Rows from block 3 of the fusion encoder, named by matrix and row number. Rows with one number belong to one attention dimension. Each number is 128 + 32 x the weight over the matrix's rms, rounded and kept within 0 to 255. All counts start at 0. Numbers have three digits each.
# q: cross-attention query (fusion_encoder.blocks.3.cross_attn.q.weight, 128x128), inputs 0-127
# k: cross-attention key (fusion_encoder.blocks.3.cross_attn.k.weight, 128x128), inputs 0-127
q.11:108180118113096128144135123119097109103128151166112069095128077147116080132113108174156127107199097122133089114090095145211128231187175115135139128065084193172155131156074131142182154154121107083121112142185102150154181156147110127112141153125090098060146137182086117151153113088131083099071177123170133115083255101187161154081157134149210114118104155097094143092133151122091124145103
k.11:101168113117126174154091161111112170128132141134160191104065121098129144112093168117184135172130171119162149159130095113101158123121109124099196122111170151119119133058108072107066158101134135152089131118099081073132153071100178160164124113071104090117101129113072114123142162132097147158132129150116130142169148092189199117085196098170167201126149085144144098138165101152119076153168
q.12:124159157050050192137016130132092115107106113124107125184166088037060078075148207124060132153130171122137114166147108114187188191160092128229130086065151148079135129102085116056155139142080169067161159145093115108146142142166150100045160138119089173119186139183162191135122114153130017067129111175153117134113170079122182159114140106107178143108161122174081127132164088107049108194089
k.12:099078148132123039093116160148149148079108141168158102129133125094078123120083175139255089098058142183183156155080158172091180121140125109000097095101218144097115116112102120069143127143061083081064163217083172058152181099083144173185180118064074124124108211123114074079105116182193206109183198144100158167079130175171182131099170086149099071161128139163137091098209128121165110133126
q.13:123180163082149165140063162110131126112158140132096139141126174161154092118120143127165135147203070150155140182148158162174135100186097132168107136113172166085152147148145122117157109176141189138145088050125131124125107097114111136178113121132174131099125084116117185136173157180095106134133069144078096132143110120151108149138191091097121183128089088138140138083123102162113137098084
k.13:113120162116132111130100117106134179121136113073089169098114095206144070185133114124144091047129186085107101125133123086093138149132101175195070063098080150097064176199057140166072152095105137160065069160150152116121154164125146099139188177115125149130057117136096058138115108154172099117088130095142243092060189080107091063152128075098121163145102127104186130074107163141172183146154
q.14:131101132158160125105170155153118128124146120092117169114090131195123168117167123063121200184070077112132096114119111083137098096125145153061125110147122117160117153075131088185109127102093103140149085181107129182118160141093110177145117082131160123162141126130150095163135157144143115096126087096146155140190109140131093147093163135149143133176077119121115150126109169068143124121146
k.14:165103072119117141212117075115103111134099047185125130095081137139180132106162044139112179155147135087135118107163126118133166107172166173153102115135166132124162153134134095100102131122180183139096170088104119147137102108132171101062104166185091137125101145169140112141151159078097064108157121136132116160144161169160159183135111134091121189084117118116147121128117098064131156158092
q.15:178115135116139152135070143119124096126137139136129130168117136128156155109115188108128162119123121076108114125095106157093193072101131099154134131108142162095125120124129150121205102159123126127153114119152107101080070074146085173139100141103160119122123166087176145151135135160124054112156104094097126162128090100159101105107125132084145144130136081106171141122186087116144115138123
k.15:124096147106115111140108146125144148117093106088079126147133123144066084152149105121120158148079145130133131152122188142154125149094135121109108110145124100127146140161118177142154217127106129141081146171073119079134102143069134130091191165122112122112104192109095117096169158154151109120128110176114175139126168131146132136137150124163104146173143140124125121105131149110160071117136
q.16:100127086114134082109074121087150117117181132132143180178122143140147098122150153136107099114156180133181114120106132165136134132140121141139112156176135140055137110073089112132107104156116157099152130110129110107122048106115121080120144126127165122117101111083095225138155213074142173140150134086147146089161085089099111109102159113134127138123107087122172165124089080195100069143130
k.16:141172136118112108100161120119156130165101089130094106129161104127177120166086097075132168080112137161178096129112087164127137167107140128119166106127072133088095167103182197161134192149185146170145158120074193149140095117078126116087153154134105137151124117150126073149137139081240069095095133122071115100101125115050125104151159138178131093160121105070143137101123180174141168094117
q.17:140076125090133126152125138148169088095125090153114101122161101079149099129074155114110161129158183112093114138084111113101172134162143094113138110166106096137134105166119168128088128145158120123094122166139106170131113095148087116147145193140132139113137146150164133140084133160104177142115104123123125108181151158099169068140120114126143160129201144139143136100137110170146093144123
k.17:082109142061122109095117140094157117112128135163122084101195122096092181180167127094192122133096128171133150100114145111147118152104123096140195130109127131120135132134125149153157125111127082094158138149154170109116132172121103152100099152103094129154105126132156117112092118105095131087134101129126131128169084158097071093137134126110182071138118156143106148157115146173167100110117
q.18:117120127138108150125161115183137143079190130125198105164133102102151122100120130152119066097114156133140193116099101135100179181087119097166168102074129121161152149138160150148126154156136094071090101199198136110113171056147138071121135197119099113169101130144084197098143095074136147124132162113138138108132169123137169135107129106158162064132135163064085158156104131109151096138124
k.18:093138154125152121141132151065135104165127177143130112147173102126160141085139161133120174168129116147174154171111131127152110133096106097061134109121137101113116167057156090186129097129100139132174099101140127123142134089157141169156124092110079079158169124090124136163111122152159126152094051128141069114188112145128178162089132126125149087196088111161124088132181148170131078094160
q.19:126114118117148158105075100082091119128149138097092179099095192101093165138095125120138149137135070133148102122155124107110117122123181168130083167131197096132080138120100173117131139163142162143135120088075141143110106124097133163153134134144183171105124154164144103175075160082124073093131076134110122129129120118132141159093121161060111110127141098174148131098180136156146097124123
k.19:141108162107136153153148110124122164107132096101122130129149176211073031149184101128166157111120126141109132083155117122085172137097174153158137143116126151112105215214097172109131141125168091103050072153118139122087147140102129081114114127134154115133083160163090056182113197084125119185129156151153175081130137141122133117123109148155126117084133133127175145075124142104146135155093
q.20:151132128089162174144148115056142203074161080133100159110142183143104128138176161081163196165105000117159124097167153101138131101068149139075048120206186143084101141132201169165170151087080138159176058071051116115110145162095131103149052107116151163151100155148131080143080143094113110131145085152126135110111077135086030110146173160098154146163147115135168131109061137128127155121118
k.20:191127086176114198148102138132069163091078078190126179128123159195108082150170137162156154090096163092109120124176120079163155106139180176143125051135076116198144151214028094155076084111208120101053128097093101179132171160190081149025126121173206157104094158144165110208158168132165102116123111146149193051077172084190187148090065107051093191115108101075119149134106038065148182138132
q.21:116158157134132132163183135107142138134133087052130172121127198167136154127150152108151105168099078113162110128178091121098100061112141183142093112155181162096164155119175148133157163157058142160169121117091132123106123093110109113120071101119168134147120126139167106125182097138140154142150084152106069112131151078119102087090123161122127142128123118139099097089133140102116147103145
k.21:126131115144131136179022147162072128142074082128070143116101110169122147096138119108127118106149114090119146085144123117118139117167123166105108091140102136166114104110123115173113132119135155119101137142139128155101174094132133100060087155179201118121117135142169131118156174149126117148142147142100171122070162135152144176095102120100100183125110148136160177133139051109132172111126
q.22:150145111098095179155131157130131123162150112111112142178110105079122086112181127101161092136154085155121123147095154136132186095143115144205174040060158145147142157152132149103212164108057154077120098088152081162135142088163155148122117120128120118158127126128086152127114111093120000122095111142136161130036177116116143130152141124124128212089182127108099150107129143106011099122072
k.22:116107177122135128153110190140121122105098116135164129136106096143089190108124148127136144121104191135136131167123175125079159127145130145103166090126122174097147108117069095149135140125049124153046164115060129131126098075132144128218194121082127089168102160128115106112178140183164182186196126125094138148089174153171129133085201098130134143149153136116153135099167031105128126186149
q.23:136140113145121144148095106116131111118136092139155156135145159105101108091131044124115105141088081125091096126108085184137151109143121160104144120129159085147075167106107145130135178163136118140116168117059131109079141137127171109090139137159115123134134092133137125143144196132147087168113125133150139178121141098097154147127132198096067095147131117095136162127150179101117102174114
k.23:116115094113136171143160148101166179146131071140150154151158181074065091135147145129134135077166088111128116093107172118099141139163095088087152159129133176132094090154150138122139140190173094107143123132090196124097119107162167102137138119116112104126108184102109085147096125108136140151142140118126161134104077173122073148132128150112125088130160150090140115145111072109126125098122
q.24:134115082111132151126238101118145129136132126156120124087110033125125146159117127176137096104130166116160175097115155153155116098143113088104172176101094128160184156140140145114069100055173104105079175197151135110143123150113099107182133162163063067114091158135080132165115114101102205189110169157124151138068121206126109100071147134143104174117103142089110117139080131142152170138173
k.24:129142109117107128116173074155180081166141166129102121125169127127188175110102168116119129212149164120108121109117085165147144159086093133195110097123094125150124100073133163137150114120123107119196072133183088114123150129091131158129142100100105122137147091093184204139134104128075133109075152092135062054162098178063160124124123114123179123129154140121069154179105148170102126114108
q.25:139168143088158106076064129096104100118155081135134108160106161155144129089139169164134115077165167100091182149110130163137107131114159105145177153131142096087155122118090145114079076121126063172137145168094172112090142156092112154141165145130081129118097150097164179099117148116116156112146166146122145109144084132125162139193076106125153120123132086114161105140165119140119097166114
k.25:123137147095148104128133127128168091098108142123109124145125113093143082137083133118108160117136096142132119145102178124159110166078140099124141134151083160120146068140197196110128092136116090147149106189153130120112063173112107119115190134141176151122123130116108123099139114149132196093082135152162128147146139110099086156142194143129122092139155107133121087152079167163133090097124
q.26:122123121168125101140138147154147155152149163116118138131157148149112131125160108103140083116134128146157167124110179158112092084105084147111129095088138098137124141085163128131108071147096119164098183135161180133133105198117133136168159117132092127158134153093098171135164073138102165149091081120100116139108094081145125155156163108100111102123094177124137090173106126132170119099183
k.26:166139146158165089167133085102123134161123094088122105117122108112168107084131104123071125161171112112121169106175162121134145170095138154180107159101151111117157109143130190146148126139150130117179078105119162130124133148089082091126092158195170157121108097151147100123119114087157143147098144120157095120127135171126125105148097100121129149145117129124112124108124165158100146106161
q.27:093115054175144087156098116173122161191091163072157152123145099127047089117173045156141149153087038111209066108106147115121147145119142157105085153171164109171155148072090175159146184152129091118123195223104133121094161154139130069161120114168160132102116104164080106116150129090135111157090142160118092131063156042159152153084171115142150115166130173140094150148113140125089098122105
k.27:144146107105170215186132156098153151122073056133114175072170132125172083139163139117123163095145086106143174109157135119136127121114128144142198141127074132121120160141174101154136120127164149094122096059069133087065135090181198099089096110170141082190089139125058130165101082037121117175071123103145134143141107133151118121076114090156113141162117090134170156092105127091133168156144
q.28:132120166084120128098099151152098119158106090101099156126109162109155157162112147084125104107163222159113180167131138118142125070130150133113129133096110083119112098098101127163037050074160151110120108132062168162149138131132152150133077160118131127107190078137090110153128140204106176140115147184106115086215093133114189137102103194130111113147123088136191117106162091189130150098129
k.28:121045166131063073077143135175176152155156129135081116129124128128131111157141134127135097092115111142109076128126180132147118138127120117102072125121180140148140123109127144065180085137101095133204102195212120146113132170124049154166102153081104135085177090133223159071142153112124156091168146134081123157145116110041068147168113139075148045110110169173127111097162114180156156086050
q.29:100097152117127149128107109138135104118116106124143105130167163076071148155111082098154161146094115147174083120123151130161161090103138144124093085169145119147110123114089164128167058146081143148196146110085082171059142118147115127077138136155122150141122076153141101109120137137099083103124124119177152120152160082141076128151124183146112162130142130144079104094121172119116085115133
k.29:145145112166086170183106141131121130146121077144095118098120107121054136157144081131183153074138117107124134115099124132127133132136169144058144180158183159157133126107110055133128093135150107111105167129075124153089145078139092126089104154161149134124163147113128110109122097104141155127220115102117167180102124115176147154144165115147162098105119122126138116115110055117091112145110
q.30:100078181182080137145175133123133111144165139154175115119120118124125103085166091104127119110142107118099138125119123139100137127068128121104118147144139120160109131142136149118147170118126076110143170153156103139142158110172108123083119145164111124140160154130129083111118085113108143110113180164197114167149129114116136166156154142178085130084111139070137105114060177116149162113163
k.30:122130125154124163154082117147102174149191114113166141170094167093137152059122118149113110193117133135117117110132120094112164118144101152112114128130170126137181113098144105134160126132150138158141139073110132155063186112155159145154125084150114169129114116105128146146114117116115149163173144146121087097118089083158137191110082159141119129134111123116109153118137113131106120125149
q.31:145120113058133132184127145131125152138154137130076110127096064132202120195120149183046149130062167159145109118099135140113141093129075195120176098062172180168125168074157083154178167124147146140147170146182082106172172117125144159144102111123088142146144112104100121111129138120147119123129167146105193162119142165104156176134148110125085127130097126098187086188141075073077077137122
k.31:117054083063123095095213095122164126148114180134104173172151086138139128134084111107113176145131137097163059138101178155128117164130116157114092132127052128168172142127126147134218105103141147158132114118162135069174156117081121165129148085078004111131197134155101168115123120191108122110108144108066145153103079157069114121163182088120175154039128154144106117130142121091163128147091
q.32:154145144146162093192174132116119163120111177123176128087142062111129171131076099160109128051110045125143109059122135130122174147151161132094139096149110116205158155118176158125114063139150079143102116198171085150173113148166056140121148125078146098156109119172048110135114080061141147101171163142133152121090141140163104148141159172107112152114135167145110128138120148108146144109192
k.32:146109114105136214138104084084145130124125202087152165128146170102122111089140159191119115225174121083107136124122142082128112133105138108170112128147139139141122183148184104120119143120128099189151124122154062131088150134124121113147153111168106059170090113137130166195132096113094119135151106158160124069158123175145191114094149120101121145235132091110137102086117125129093116091109
q.33:184119156135127134133190150146141158115116179114145124130085134090190224117141120140090190119110046155169181145144162138043096097132177203147101104130145105124109130154161089182061072129121150200141102109117141142127127107137151140098110064128155099108102162076171166096066162124133167154111098118097142120124067125115111140191164163142067150102174076098157164093095138077091078106137
k.33:149105141117116136149137126136080116074100115109138106143129156191155066097072102149097200104146137061099063071192108127075125155112153103137141145145143142140121145184158154155141054162109131153107142114145146176106118181153118141129168152116129137127107099133176168187133108117109096127135128078096139101173183131084126155137143136089069116152122175157117108100146091063169169131125
q.34:167096146138169124091103157109125103085173182117123137172111200136155101090108141153155102125140072096125141114165149138114090063117148129111097119130169168113165100112155161123131137183102113170180124134087148116100144143122108107177131154152182165092131141142135162167126069156094142120119088105114077128138074117117077141076114159155090114132097121168127179172091085150124098093116
k.34:170090164125145101167136055160086128111087126112100144145138110145104033142180106079147153079168124094104160140171112122084183127138138139154129146140092120139087144155132129157133083123131113123064070196107177121139148126104108141140125145196168118082107173141120099189113132062160174117120108159160159107129181091100159081149104093146124175133115081127170146131042165141124147084137
q.35:117147045106150122189173079074162081168104189115138097029092062164128172127085119164148161124129000154083137125128132160096126091090188118133137113085079146165139140106080156112120160102158156137147154131165189091214151145109103160210185081160166105139088126147093170110151100149134184119105114160064136136052078183144059158147128120074134155120135131118136141123178172133097104115125
k.35:192148091173191184113163038087157146153065208087083164089164117125108048125129155093108188123156151095054130112221151127160155181154081137255104141126006115162070145186124151105104169113178113177091088086171110069178046192145137110222120134226135139139074093137029201178080159080054131136055099113205218057120126139080103096085137070094121197135142044114098173139086161161112121092103
q.36:093110153098163151067131113127124104086145129162169173151145214057134171075128154100116147177150153179136151192190111082110137087137128168107124181138107111128127066044093114123104094137152138153091114080057119162105110089122109137166115123135176183134170163144131119171149167168113152110171104126114124086171048151092160084153083186106078103101192083196159125074209119166146110170088
k.36:151092122097106092118137030162150141091171155133043133126154144137089088178194056123169154009100140128146092109092144115181126151151168099143104145101130162093072152188102163134166119125130077152149131210150162167099109173165095152113100178084183130113151175115179145117079145107114132135165157120148176136136120118041087128149104150087137114093082141136120071138125122134142117135085
q.37:117120144143129136167154099138120131116118130136147104073167103129091127152151096134124138089114075145102099113155098130166139140143125113082094111159137121170130141098124154166151131100181067146111110174135131093103210150124188123065168123113119120190117125133118064100120116081173200136112131116172146088152130155123085102152156127138162132165142155176117076142066147160135140097160
k.37:144152148131127168123127130104125142155132163139179187098076131078122084134106166132131161125166120096110124076141086104107099121132082139163158178139120122129127125091125038130165081153160105161140147101187118117068186086168071133138047133182147146151149110095144137185121116100085115153109124140148112122140148170178135142154077126092183104120105076135119125108134149118125146136094
q.38:138110198114101128115171131146196137093105121149109167117136100132091126118154130122098092146100205148076140153149046160158110123141112106161122094130153147177113093106101135134155115113141118139130131135074115122139125145141130084117176187123173067112127134120128112182095144128150124090144143107092142148170186137131178085167113108110130084065088133103100117145146136125097192149127
k.38:072092141155146059066104147165138089079150136149065116144146129092092192109117150124197121133124144174142162131099163092142087139146140098054107190151139140092183057083097075081147132140081067089167152175153070158113145122158133167148084111092108122105151152138135117074109094229076182120168163167103104129177084148165101146170144179163177089096172128136094135193090069150096085146084
q.39:158141148102099181140178148057094090110108131127126126127111094120124058153104167181100129078194053144068127159145158184158127063138123111202105097063128200127211112115075107159133137108190182077124104096127149138158111096162142124116091120100105129090143095106153186120138190191177098075095086109115144107077133186121125100128104096123165175153104124132132093160178166140078106152050
k.39:144115135161121100108125168118038177113035141116124149123083101147132112125103177105098165109168212166112147153173163115087142104181127118151115053161159116121144134150121111172077128134092116131055114177147080073189122113116173164154186152074116088096083118133108121145136195211053147112134107173082188115086224123147110146166174117105146131098152142116086097072158092105145084115148
q.40:128155091097160176091160143173112045165111101143115125166100176150149087139084191171183071097160160104088164160114126158082151114152092123183114138117144159092149123109119127118112138115151154095109123127139118116103106091122134116185085145117112103126112158121163152130146122134115134141153094129072152088135073131074126106142136113105154142127110112134162140148117107139156116152113
k.40:124100157122096073072141111139153158133089152075109094123121123125165126139171132122106175106071143175156143114131140124133091155090126135153134120103080142137124108137123154173100170095055122140101103157121133099154072166084117107117135167147128134157155124145094161115150123171140135085073133117116125118123140170091115106151133108151137147141137164125075153163116152139103123099118
q.41:098180073057154138105118151096119129156132143168166174120134169148107112093140173120095114165120173166096108152121141122154132083180127128166127099070118149105100107153137095089138099145141206105090099079122131141135126106133103106149126147135116132100145119089122148182164184145098078139068162101083119172114149095086114072156110073130110109106136081161163156133152131157172120119157
k.41:112090149147109088087160131127059179111103143131109122115146069159116161181117094094148108088157135141138159173160131145104131148111112141116123153137112135092136094152088130134150123116157150146133092089124150132187054097090139137146144144090154127111165149161113103083104166137133087122130151124150204190092112096086077082143164122188157138111110118070132117186158153137127096106134
q.42:094124101134094166133147136127079092130135155121121143144122122151164088115100167074164063100142169132081152135143117162168117083118146120169099134108102143098160118172122120077100143126185141182090126075170098113130178121108123176142139192103121153058126125133166107181139084131162137201091149135023184135172205112099080109090107154155106134133117141093150117094103090149198162170169
k.42:118066108100087103146109148146151155123152111128137149122107109129124088185157156109097105140086121123091122151157127103114136120104122091166102125108114100149150113091120113159144107087120168110137063097130101146159153155047136180133091101147156124108153112089192116099121128157139159118153113143102123077128139110078105068126088117146109111134113165142188205141107151195146130127152
q.43:069145165123151088113023096138160112143140108126134119185165110159142098108102176209101083118146220082134087162098104176142137146129136069180220097070112084149149137126088111052143110140136104074121136149205185110177084090135080087158159179116110081102124128083097170151133125154134046064083109095126139158115148137168138098121058118140138079145097194116126170164231144122091091141147
k.43:115134160112107097060113133092155096196123177131098080174159166103094157089080175112163081159135142165161218203080171105200116127131148136050193162101116113051165082105147183103111207149051111141155141139125129082135138110052203119128147132104096105115166191145038144050124140212146213148166095121146078118167130154149035117212191135128169107150174101119167107193082120151079024130144
q.44:149134193154136123137167113191143153075085163132155151116086207121155209138172078117103123134071124149126090132135101081097113157126148185056120114142165063157080104080124101147173122102083125137135104134064130138100177152146194069064104090141118129136144100120132106128096121075152128160154150127148111100126109118125145160200110171089159142096122100161080090095105222047140160147143
k.44:112164102096178128178123150187087125121160113168120124108098115133128168097092118179055134114192105126145128079077096124108076127120130122069121154168179184144116132145139083104107089168115072141174220114108096192075145088216132097165093159152167171124105105133160144133148105083112135151191092119130119162167099147204141164113100144098173119101107092113125082128139042062106142187100
q.45:120130169092133065156117155110102131114133082122121127091113125186143141139145139135080154119099245137165134084110119103145164150193168111157153084113152137108108093141125146153144142174119165143174183106150099196138095123153121186092155077113123092156080124115180123148167188153140153102171164085134104096107056153084138137146052083104183158129110143119119140174103130115068126156145
k.45:108127165130144086095166153154136091075163127131092069097136069151142187140018072088118152155161128233182115123052123146083072137072141111078159171145156164076102135058126135089095154142110121101162158129125138179160110161091115109119147145134110143106149135205084139054218123164113109029163134130162075169143087144168165142139155165152149112097101145164058146169096156121156135117132
q.46:174104160087139111135083130113130148109118109058108134135075028137132180130123169144119092099083231143122148168119155135134110078111084170200109126082086139125104133107117106139145106112097164181116146104099125129111086134157081114164126147100153082141107171083185198127121110173091090098222114148108153099163084156173162191133102066138157119132171167209134103170153091154145128177127
k.46:108087120116096018061100170166140120081122191117118088119147115154084093124103089131127126079132118145123051153092148163124137187103185145152079101079139101066153120134152137078201128109110121098151152140100154064145155152074067122129127104113084172115172151156168077089158103143178170159098148205115124141071181155105113115157111140124162133153106132174114133133089206131177119118111
q.47:116119141128124140075115149142141106118133071106117069140144065135160086120123181136079059119139255134143184093130113097135130146137077066203138146113132189078223119156131130107101120064120167140105153108176143093175147085175075132121139201146074097155158108107164178099177068107131198123186200121120181115142146249082141124078081029139152098142116129041087072139129111167145139168179
k.47:140091144077141031103140128082151095153110201136137066151116057114156187113066167083124120156106157207141178191115129169190102124151131118108092045106146123174171119000130126155129188113077136141171169143175085108177143129093110201141096098120113141115203118077173173076142089179126098112099142090121062103141146079081159162128129130165168120103117142140129127173113235195147072086162
q.48:164115137168143169127121104104163117151167107109111143115157107104069122115146108134161145119080070165135152125145108092123114112134164138098098112096127091163132106116179152190167149130063099147143107122104127147114160121161155159119117101141129109122102141118156132143099090146144105146152121130155153122136124098145143081105154120132085126095084139149175124109109138129157161121132
k.48:157094137129148099206113114116114141126136111129142096166125168150130127113141117157168128154153118084110106121167138119121136114126169120170093155132169133154123111141118115107175091108076141090099142114126158132070157080141116105123143140088121108124100162078153116152144132109100105167163172139153132111118169101138160145162116112117068124146164094148146137094152083085120183129105
q.49:151094069131152137077111129175104173155137113152126110176177122114123136149139170180168073132155192065079132146104141158129088150178086138173170117169130068107179141151122154074089113163114080107066118158071104121111108132136147138142094202179120135042148124111129087134169092088135109107147144136127071100211122137144140094103139074165176113132128157134083151186134108094144111163168
k.49:145129217064104098111107155087136090108117127121116103153175128127162132150182139161147098138124155168145162128119134089162136170116092060104200082111091152119124156082173069172125136111085126096126172129124100060095105132097095092096119134125131156176128138139179088089157101100137183135069099133179127131142091096091123109121130132212128107120084127140157122172130182159129137085148
q.50:145118143183171112106131106176167121133117159141157142127155189124122132107137068098145159154117105092118119129122084108077111148137203147084144175176156022165111126121126100122137150107137114154108149170083114114031148159153150110155104168143124133120112113122139091149131113059134159169094123061186065153141195135151127136145091121104150074073129162178117082160132160115148124129135
k.50:142163132078132159182083141135112075104133102148091116133157175084130102138113111055117131138225107095106177126137103101147125138159088139119190173160134176153109134157160082143140125134146112108131166089124131159055122088191145064119063139181197142160172122110149115163107067083131133177099146100189098145170074131132136150156083144154119135149132060138114120131108095141086099164136
q.51:078160088070129105102095106139073106170097122126097081177139118184152121141123164171113064124178255082079183141138124178135123166149104057203187167086077158097186095158150145083112173120119087127102170135148105123178094155116129137198112136126085121084123133125076191078173100224130086127149117124064150103178126169145140179089099075121136151159123131123133136106141120144119111129159
k.51:116160137162063106079161141116137083161169117088081118111121074101201167146086092127076078162097144230113152183100161166175138189126149116140121052051106179089143074129104134108055184128075151168200146141127078060224086169073120117130135145130073175117153137148117104045155116141177167100128145110166110159116106118093130058110150145146166106155152147143122150149110246184123093111124
q.52:115130108169119157123116155135109159185105113149170121087141119145136097069114139118116115117141138060134126052176127134134088208151163177089089103101161127126110133089116122115068127139122094093146104104100183096198097171154166125139130122096156148145115156101103161113132146122132113128119060111147100152138105112138154142116092096137158121139103166102102080134177145139141125143078
k.52:133128145167145111168104148111148123118129119134130094153102111150133094108091104139089135142128092153130137109127087146113139119125124103154118164138123107096106128140111128085102179151103168138142129134140131075100093134113201091136084120112129157168113134180099111115117158113144110146132144145130143095141134142130130094082161128138112185115125119118129133122125163122181127156147
q.53:079149049212160120109041152147110186183088155133123181142168161174178162086093179121145120113166136110106096187152160171043126107103173123135088131155177113036103086106140124089090110167071089133118146121123130126094088124091106155193122136166169113164103152090135144136109128140126173185117115109159144155102127091089082099088152132123121100148108079154191131134138108132155113083120
k.53:205115146053135125130123115146192101139112118085074120128136140120170128174169065093124147145141072094087129083113117157153163110126141152178127158067087097142125115187170233162167119167159118129115066150149141102135127170121138072114138160161164109152114143165091157102093149084150117129048141129118129097134142113110046061135143074141116070167117156098182153125100185158147112125147
q.54:097130115206175147121146151137168113102144109100133137152146083122092101148151063107154111142139088109115092111123128113138117124127169118127078085139114158162189125158105134195144146100122152131139100141168125097084140134181127126123123150100144111117159082122075118181154101084109151109122141112148169088137215136108116119115183148190105149119119103103100085112138136138144147066160
k.54:181117148094095153157083149110082159147120134163137140138121115113142145122104153056119124137145120110115108169171113102057144102141128194173137120114134134143147149104150099169125149118169119109119113101065131176135200063127145133120096132112134089164102109056171085157118125093093125161122125144116102099154166089125178153116160134148143149135135058095129137097128093130090136153135
q.55:116137122155154114190114135120150165126140106132099143057097048160140147143127158146098100104159138102141128081181112138116185067097147060124148148126093146174153145142117157154077100091157140120140109178217161166167134147120098114207108097124098087139150119126126063106129100117125155111125117151130139089145106159100149121129106076109085094168073130104158108144112126116100166150180
k.55:125141135136168148117146024074200117094158147096100142123131138107161161105137141100122111201145159119123118115151144153154135091143190198164121127100100117147091118076140172091138183129096126164135127097173086123150120121095116122100128114115095123125117086147106212095130158159037085108068114104106106121159092190114157157138144137103151130143157117109104154176072222110077076099099
q.56:147087119185085149190135187162138148102108158138152149064122098140155173137119076113173145116067030100142116111083095118092171144118133101059074141159117142146082178121168147157092178122105098155163143180113139131113220152094118131125121101092158123171130089134106037149156119058166163175087170073173149157104183115118071132141175217163073088162164141134097130089073190100156084136120
k.56:143173057091109160196143116130144177163103090161197153118125196088114123147133098156088172208127111071101111118123112123156162120125126149159189177162087117209147120098168126133128106168225126141124132081116113158119147116176124121083120151178110070137082136125133143230118121074086092156126087054136138120170115124174163158091094125107096173179164084121138150123125051108121107127170
q.57:150107075186170148139020090148129161140161141087092121136130119107106097088065112131136135161091151077096129140116110151171137117134158129098078087130180093128141085127129177102147133142118144143099113084172138112085130091085122082132165171171190142123132146154119138147167099101135106111135103121131101156113111050158140129102118175146141124164146155164142080109140118085117105152151
k.57:125152161114148144135126171118199150130120131120103119125169085122102108163126070083151135080144100095131165125101186151170148160142131134155170154100091163123096141110127139144164153138142138096137094102081169099103157114141129057089079211110177095158134167123123118091112114086141140142122085100180171102134105147106116015160082128121130117145126122094196165153077180171153141152125
q.58:132120111162119200071087146144127156154172106131122158158158200121142106096175117100117100148132207146105114153105133167151114132116139170093126130116158081101099143131173154150134176141094175125157164114068142126081089108152102156100122165133135084099125089150102174153114134167139161156109141085078127142174146060127159142141121166159135101151165127136179124138127104141118088134133
k.58:138119164093099067131162142105137129162135074158116121106182089117114105194093099133168138088143066136093131148100173134098134226077098106113114187098128114105128107117166112140118133136142156128203067129106201119084158113166121105095114130099142129103146155130143077094180132101197137147143115108125134127099108126050070118123085161178113073142084186135162114166129130172179174093077
q.59:187085061134147076128129092150100181158150176100116122163176075140114127130183131135137146127131082155126170163102173103128117144141085156114147092086111124097114200133183126152102159133095124059072159128137172113150075121174134162128125042150123145121089086072103155149198101118165114080151077121156112112131073080105138172134093115167131099130146104164093150190137129150122114129176
k.59:206115127146114147151113180073112137149065129130230065122176136142165086113126143160081174078172079124154091147194115115113182121104120155168186054072125128153137161150149121116122111131099185137109118105053189102129102113073088109138157111072166150166129089161123103170182145108149086182115107129148082136115228115116163136156127084151111124206104126145087098062176147082144172110187
q.60:086152114144139144125108134140126142155103124168145165173170139091110101102138186115139085092127203153126148134149098134192109175124140111146089134197157097117127139203084128024147158107086125106165146116144124084100128095086155156174125148139143118083094163104137117135096091093164116126140158120168094104126139177133130140077109107127139098113101167100128090134175098158126118182096
k.60:107130143154118154089133132163170123108132134123121095169175119065128150141129115122166103131092123160081188154096118152178151092172149104130177102131125161078157072050088181090142156199070105114144125133118152149089146099100213146105105136125112137126158145119145162133130125142182173142101140097171088054117051146100085163144099147131102107101155137156178160192050096189099121153135
q.61:121113162143096158092100112173105124052167144119138122148098139118143092132128141115139121117143214158121144118088092126172116115190106102125199134121104154116143145100144162089121111112135167093120155096149124139143097059145147156081155177107140134104079078146134184176124138150122139120150127144107127139128087108128158096105093063110152143130105138118128114156148075149114179150147
k.61:126103211135131061098141158133122116139162118122110126127133048176120141121077134157159120109135139177114122170076139149155109156099101152096140095120153110100145126104128135155117122111121134156163090179171156110117133170121099158116165145111115096148181170104136124104129133148131109073130138120108081109103118136096122126195137148193128094095134170130113138143154166174161160100107
q.62:119134173103152103110196140187109121174118073164141087120135165108140172166120124169170141118130125121105116128139123114164138123113158090145113176156074058113100105122154146121067111086160068123153053139128125099125153120117131152110079107101122099102100181116102130115088103168158184145155169143074094132113123136102113156175095147118072133097146127106114103138089158135170182154142
k.62:113167109125125147144100128159107132084141160103147118146113155099119153157114189183076066208114112132125130097160107127110072112093115093146102143140149138181114096171130083119059127099080146126194149162191069179091140159167102151092136131230098180137097113093193169094129087136072132066130071123130102141162132095157138122103154144112123103135098152180093134134105116161146098128157
q.63:153149178116130143165157156146101153129086127219115134211142140137193102174128206188101097094208197085090169140122176203150070115089103068154147118121115125101146155152083163113030080116182075103055195135135119104134069120131115112123108132113068097119130160143169140130100102125158144094151140139132153133095164169164118142114078114184145130121136098032147115105110140189124136155179
k.63:108120100115056134064105185157092107131125129107158080158115114058114155052158185173066101253105111123176161177138126103177115131107129067111169092082157094153184137061168206116099153146042128102158114155109060100123133111070104191093250109062118124108136092138188177076154137194102162152110111145107103149167167092117155167137196160140112116190128181130062105153162146177165069112214